Rows from block 8 of a small image classifier, named by matrix and row number. Rows with one number belong to one neuron. Each number is 128 + 32 x the weight over its row's rms, rounded and kept within 0 to 255. All counts start at 0. Numbers have three digits each.
Before each neuron's rows are labels from the 100 images, of 14848, where the neuron reaches its highest value: "top examples" is what is common among them; "colour at peak" is the nearest of a few named colours to the mean colour under the peak. Only what is clearly more common there than usual is listed. The data: rendered solids tumbling over patterned floors. In brackets: how many of the 100, against the usual share in percent.
# fc1: MLP up (model.blocks.8.mlp.fc1.weight, 1280x320), inputs 160-319
# fc2: MLP down (model.blocks.8.mlp.fc2.weight, 320x1280, transposed), outputs 160-319

top examples: count: one (76 vs 25.8); red object (52 vs 18.7); its colour: red (51 vs 8.2)
colour at peak: brown (50 vs 22.5)
fc1.194:144145099069104098152089108169106094151122057141166107114132106111121077116118144127044090143200177113178162105117129198119104120112088093118157109189175077138064154075104128139105112144141147134153135109108097123117089101149117094142135110117156115173104162151077131153111118081131162086139147087189102134101140157091161104062035139105151105078072175121068135108133114118137098104183135104114135051170119095122127124097167096146112079172132122116105133116108136153088094100089146
fc2.194:114181153128134149155143113144123148114068104104090137172180152110091149154160104127065102140102132115129077093129119135085132145140107124169073111080091107117153200165185086099143142145175163138178137150084144188108160149095151141135143148146171097101130134189065164086106183092105116119141130164117109127119161138115112084132130114093106163123130141127048152160084107131141161175158126166097099133112152180153050098092103119124184059121158105055198142138121149114114097085139111

top examples: count: one (60 vs 25.8); green object (51 vs 18.4); its colour: green (46 vs 8.1); its colour: black (33 vs 8.8)
colour at peak: brown (47 vs 22.5)
fc1.399:081100124124119102105114161180128132115173071157114179131171094130124083141181148093077130150141169102100157118158041116140184138094108044083193110158132114117163111060085087154165098132117124130153132133078057122105144105099080035099125154139139128108093144161093134166125105149087161053072141082158126110098130170109132077086147092111144140131153102134128101136128123105160129167113103148071139139105109132139133144179152083095127131117154156112133073143142107147098076126108130
fc2.399:109109102115145126180142100122133160114229101165097190127102091156074100125120044100082086079124145094140140122112126161153108127147125070151090154144122108163080121180157132122139197112117096116177152139084151104119149130109167095094077176157093113124083134098094122115133164139099179080155149142077067207152108153134123104097160127092135037137139120113104152159101096102163118140151086126157158152167115093134065129138096115149171190087101101174072151084116152077141174115094092

top examples: count: one (69 vs 25.8); red object (62 vs 18.7); its colour: red (61 vs 8.2); its colour: orange (31 vs 8.1)
colour at peak: brown (53 vs 22.5)
fc1.251:127187132088117136133161114162132150155116093121156123139104093118120130175106099124160104102135138174155133110187161102119107082150144141104166104088089136181120129176141111143160160129093156172084097194129161168059112157148146127140175078138138069094105074133106083103198094129144119118126143158096122152091108193120104156117134163135097124131148189129100125091148196143113140148097107100079057084205111142111131144123116110167106131136134137112139145108101161145064121148130151
fc2.251:145152064134104136163125207158141131173074123115206110111081108146137102103067124131171111142126112157174127174149156166166080145113123111129147067104170139104068166120133089165146091149159119099151147144161116122142137089100156067149144165109175126070111157123113181118149108114096175166152124159138091210188138134153104145098125103092129209112066104126170122185109209129102154105091122120108138110221138151182085144122084105193137173189140184080158122156110155175146115133185133

top examples: count: one (74 vs 25.8); orange object (50 vs 18.6); its colour: orange (50 vs 8.1); brown object (45 vs 18.8)
colour at peak: brown (51 vs 22.5)
fc1.431:075144132121104124136105118087106071184131078124088128118095202204083134162131068089117117122166135139144135131133193140104196141150093128124042043188204130116125086138091140106173122116144137134106078105106109110109144132082136127118157146103130083113170108117124108139056118114145094092129165100124142120105110112118140165161159109120088127167158156057129122147132107123131106112122124105132119173089102145148124178114090108151127129138110182092131100108143074139147109133135134
fc2.431:058148129094107111145105155161138120125137160129084092091154080096186171080123101118143133150164148106096103093148158112093109111110152086151106114115195132129130178147146085128137076098170123158104100059110101083108087111167157107139124072174134161143170156125162184059210102083149098138088118117139097114133085140142169145114159110125176136106099140126146158178143142161129098148089083152106172105110143091148110126103089159089121100146149164114155105140146140166152192100174176

top examples: brown object (88 vs 18.8); its colour: brown (85 vs 8.1); count: one (53 vs 25.8)
colour at peak: brown (46 vs 22.5)
fc1.200:134116084121222124217158116065109120191129123090090126100197128161112083142160084112149070157158158117141134183198082093146122112136114186100111145158085120152162165085147096122212138095148146082137122044101114161070128142151112090138098093120148125123127154112138151197116169107167091071139176145112132138178163123151119121137106097112114145115126144136088100147103085149125144143161149169125117160096123130111162169114100154136154085140095139127142094116099118118176133146109144
fc2.200:134150082142123148128107152121124082087082098141168080089171180101106082102139151174122175054115072145135161155148101133108086169185104118140091159080147178126138118114060108109155138163068105149120149093140090095173120179122108124117108164124169124119136194150144107128159111085029155114120128141174108176083157172172197119143131099097162099184179145110181186120151136183138151149130129155107113102136156098040107146129158169164085143079106138110101158140192157171111130134109145

top examples: brown object (80 vs 18.8); its colour: brown (79 vs 8.1); count: one (69 vs 25.8)
colour at peak: brown (46 vs 22.5)
fc1.151:160100143114145083119115161138152153079134119084072120112159102138128133170171107046089119116149129117093088128097078115153074156186101153165143108149156145159148115123187144097155153119155133133142050136163110107055064152140114143103132132173134123096164115143117128140100108094136182167167132118204127106088090060076135130106113048119165109102173128137161093110092110149101109129126169157115088120063153182172113099098076117140153108149104104100102106112177154147155136111145132
fc2.151:144108127112194140129166133136092162121161120120108118107110074176146119099105142150087147105061083137102122115116112152100136117116128111176102132050131174118146110116078147139137118092118150166136107166136114117142147123140145134136130112191075114138118098145146154157154115125120097113136136127140117071125108113119142192119117155131099097092192147160138170125179153172131126164077180130107151129106153098114173138160116089149097133074140127166113129121170099160127115140125100

top examples: brown object (75 vs 18.8); its colour: brown (72 vs 8.1); count: one (59 vs 25.8)
colour at peak: brown (49 vs 22.5)
fc1.179:135134137118120143148163139088135124124156096115118171115139122152090108060111155134188147161120200090108121088135124143085186093104112163120138123127101121136136156148157142149116040150068110115197176150127197088098172109108125133100199133202083089225116107172130192126097112160066112088109082158114116098108187168096098108146165139095166159131086112147177093166114123162118165156095115100119132107161122110140165140112146141164129097093112151122091125177079117130172170145087094
fc2.179:144129090160067180145115142159155112092169151129124164109122165120116179104130193123150089135165147072156142148108156167104147122138125103124139124167129135081136071106116139124191124103101132184059040091158181146146131159168175114140082115145165137128104122070093159142117094072141132156126115160149074066130100127186139192126186159120090140171096099075093152077105091079104162131188134105125115102140114147150151098115124154131131161103163142129126089175151123145156130143180149

top examples: brown object (86 vs 18.8); its colour: brown (82 vs 8.1)
colour at peak: brown (55 vs 22.5)
fc1.283:195090078060102155049096133120104164124113132140137175155081137088130125111154142114143128161212142124137116141144077131092144091120060182089150177039077082134108107125130143109067090129076172073153168112084120105102081140070098055133163122140106145152127154104142129157128107144131109167065210156148121114129091175061147103134124049119168119117153110158102093095130083129158159146105138116157092126120213093117106106074147186143120136164129181086094163140148104154088128151079126
fc2.283:160082121127093139091129085093140095138136086154124065098117114140108134143151123160082143113085172127052119159193154156130062153112123109131155110128121143115113103136137093103131143106097160170109154052127136144154143130077142161153113232183111119118127111171187108110108184147144129103187145181093148127090129137152102088110138159112136196135158134156119134125149110112062129166109137146192168095129156179165110144142111134088105179125117143175124155122150181137115120101099144

top examples: count: one (52 vs 25.8); its colour: black (35 vs 8.8)
colour at peak: brown (49 vs 22.5)
fc1.746:150111115153109225097084103112089163173105084111173103139130156088136119091120157113159059129186111152139117123103106149107149107192141141180130114104113114156082129124087122196077087090098132108186145183117115118117054060128171105165164114153070122168105171100118153112078131109088142143171133058161129167189103150103133126080099111143110146174102126105106180089177118112111113115141153125138131084100144059115151169125129141157080133142153172108113167125152124124101102147132117
fc2.746:112106115107154123053095167092137124089084158118185154143135149152102086151132130118102137166089144113147116175174174113119086165147164069145117077104086113090087124117145139101152114108092121148110147055204135186128154084112104157160128162158213165079124117179149150085120115124149163088148113124135085152156160144142152137124143179089077137127108077131138150130196090120130105092098220133147055191158128111137134070097103148131153136133191107132055122194201103103142146133134115

top examples: count: one (85 vs 25.8); brown object (63 vs 18.8); its colour: brown (63 vs 8.1); its colour: orange (32 vs 8.1)
colour at peak: brown (54 vs 22.5)
fc1.594:142099140081136137128126103077103156136150154148120133116116073151166115130126175184138144125163117079088158102190086133137139128123065115131062154159130072154149118143163121155149090093093187179117153092116099098056099139148125128095132050125110114113123136113095137135148163058111123108128072104113110088098151074160135151105113125091137146125076172152118143077191001124108137138151115106153119148152168157134115137135154108170097114091107225087055144093107136143179137084139152
fc2.594:130170132127076073151079166088087136127161096132129167159110152145138167089116143060157092078075159159141102177111119107119074129111184133133113049137167118141109107151096183155137171119082140137068115097204154092144155103126152145102082103127106173145138107132114088157079108049146141086105127097132171112083117120156181063139119164064055061108136129168156148139092146097091134149135126075138114161094130101116099131085130138151145193097147115089090048094111123175171159138136142

top examples: count: one (72 vs 25.8); brown object (50 vs 18.8); its colour: brown (48 vs 8.1); its colour: purple (26 vs 8.3)
colour at peak: brown (47 vs 22.5)
fc1.489:134142146088133090108168105115128177146119123169138174143105123112117102124118157142149134071139100082177094131167146127121116156108124165164101114141126130201113120115116062084149026154151128112107119113148143101128174142125085098141132135159110072126159023164120111121131158068090110064139075099073126094131090041109109169116123136151160145041088130137133126193108155113170080134101156127116133146110117095135114142130094105133111134145122182118105153137177140182149000123146097
fc2.489:096111127147120132177150143136117057168080164130121100137144087086103128094154118108120163131111154123202052167149176174067089128120110119151144165048117153102110173137155139059126193119171180140182170115101142139115164113124145123140160157135144108118131201143131153176166075140098137096110143071129097107145111147084086151132110156149096230088164120125089151094141175158074125130151145058120119160110149095108128164104113158101126145119113168050117089097157120120172149173144155

top examples: teal object (80 vs 19.2); its colour: teal (77 vs 8.5)
colour at peak: green (32 vs 2.3)
fc1.597:124195111083159136106136194088101119155123089117096118107127131172095095188139162152143127159109148151101154112162122170183115171106124140108087129162148120146061105082136097109121148146176065136130071121135099095161131105151054137142124165181161094141179108166145100173139130100134111115093113125139104111087122126100076155135133131096111085117073114174179145141105109178189114187106110076122139155092058125080143139147083164143163118136119126137134056142137070125208095113081091
fc2.597:144119137157113110120096146165097170124135056104178113132166141127142120128190112183172170107104072140086113083152160132115077143123166185145104152118105131116163158058127108078119167118169158137098153128156056135154119115114164200146150123162132173168096099064134102123101178179197134105085081193153186116122135122123089153089185116096117096098141121095096156111118141157103153072177178152117139145098105163126120098118137136159143128148108143126109164133117210182136146166175140

top examples: brown object (97 vs 18.8); its colour: brown (96 vs 8.1); count: one (63 vs 25.8)
colour at peak: brown (46 vs 22.5)
fc1.67:150083088153124157158106087110150183143133203119117133082097125133099139151130108128193116126122174122150112128141117150152127101125127132108096153135152139109190132181121116085110142121141138097158160094121110150152070156165085087115174122137155134168111143200072150118122082097147179131102128072175115117074163131037055093134068112119113044081139155094094103103155158103172154128098141182146116132157161125110153094109173243146128157067120138097132157104146137199198140173083150
fc2.67:125125127121111104156107174143093099136159144190085118134151135153116173061112154114087137151157047122040109166155116111088132152140192151114061100151127134157155175117093140092129165094147134143150051108150166119112135126142087152136157145147104159134141099095096120076138115147163178202093123130136100101149143112172166032127138160150089106092188114152127134091162134126185115127162113151142179109188108070145159114129104167151129072084105150150123034164118118100135181157141103

top examples: brown object (83 vs 18.8); its colour: brown (81 vs 8.1); count: one (61 vs 25.8)
colour at peak: brown (53 vs 22.5)
fc1.37:153111190120093095098091141113116109088118144128104119126161075165121112124170078125145092092101135123134128119127105119126100150146078120161212108124136170154163155183144127128138060113111117107146109110139104118103138110092146116158152134100078140092164092109093196155069106173121088159127171096172088107150116122063058163154145090142203177111188133134142161133164132142089070164175156166136115127106197120184144198160091087114129104142128134147040152109123149159142103173102151
fc2.37:085103110087104087149125173114164054084092149175126141078158098116100183147118114102107129145088156168076145113144142117111063110109095075172055138057096107095134144122155166152081118127097104135116106110140148140144132089156187119182077125129116132111162189148106189128160098089160126107173177105123187058137123133155110142154140167115130109114175154117170154103176112070138074187161183131163137123135142051132105122133127164129089095129131155124079105134147116162172171168168151

top examples: teal object (74 vs 19.2); its colour: teal (69 vs 8.5); count: one (53 vs 25.8); its colour: green (29 vs 8.1)
colour at peak: green (31 vs 2.3)
fc1.362:156160096146126125126123109122118116128116077143121130144103096121126113092149113160150196113043158129123079146179104111083168105101101111152131109152114085179109128127087105159158126128108147142123158160073133184098144115098092138112125107122072095121158087127097124091131085096153125133115102117062128085175134122100177097174123144146166145101068145126142133139119131089120119181159057104190133178163118159113146145061137176160132113122096135087133124210167171176181183095160095
fc2.362:122142067126052147180132122149166113084161139131150129120129095109089155152158114099115179157149099154103116082120126138149134117116155114112137076093088132111159120117124102078149123084087144076136121080085115052132144142153088130161106129102112123092142108129169167065103157198083127129170103136143116114132129134122163202132100108176107129119150131129101143078132094095119159090142082105138087113109147142086164097076078139123114134105093111137097145115141226137149059145145132

top examples: brown object (48 vs 18.8); its colour: brown (40 vs 8.1); its colour: orange (32 vs 8.1)
colour at peak: brown (46 vs 22.5)
fc1.286:146143134145107108116133094076138131064137142052095183151116128125129129186112138152100102140100101123155133168154074124077125147105045147115127128147139119111136164102226154115112094111107101129130192154051116124107146098152064103163104106126116099140148163097119136099118160133087150109139102188138098172097174152083127110168126116162167162164094184183162117127072096156146086103074144064177161138076206133086087172105146183157077092136115151116095090122113209139151026151192140
fc2.286:164161130129106074138106173145124148049129104117088129168085138092121153101131122060133108156162144105166100131096113123124165101085137104131111120151074082085117166093108136118128098166112133179079089139154161064105157105061126156111145157104140094115157127133124155147127093099089134073190094150098210162116140085100097088133137217200144163159147186067203145103167163143092126143098129099188132156117141078167125126090106108068181130177153156122087114154122157090149120096092143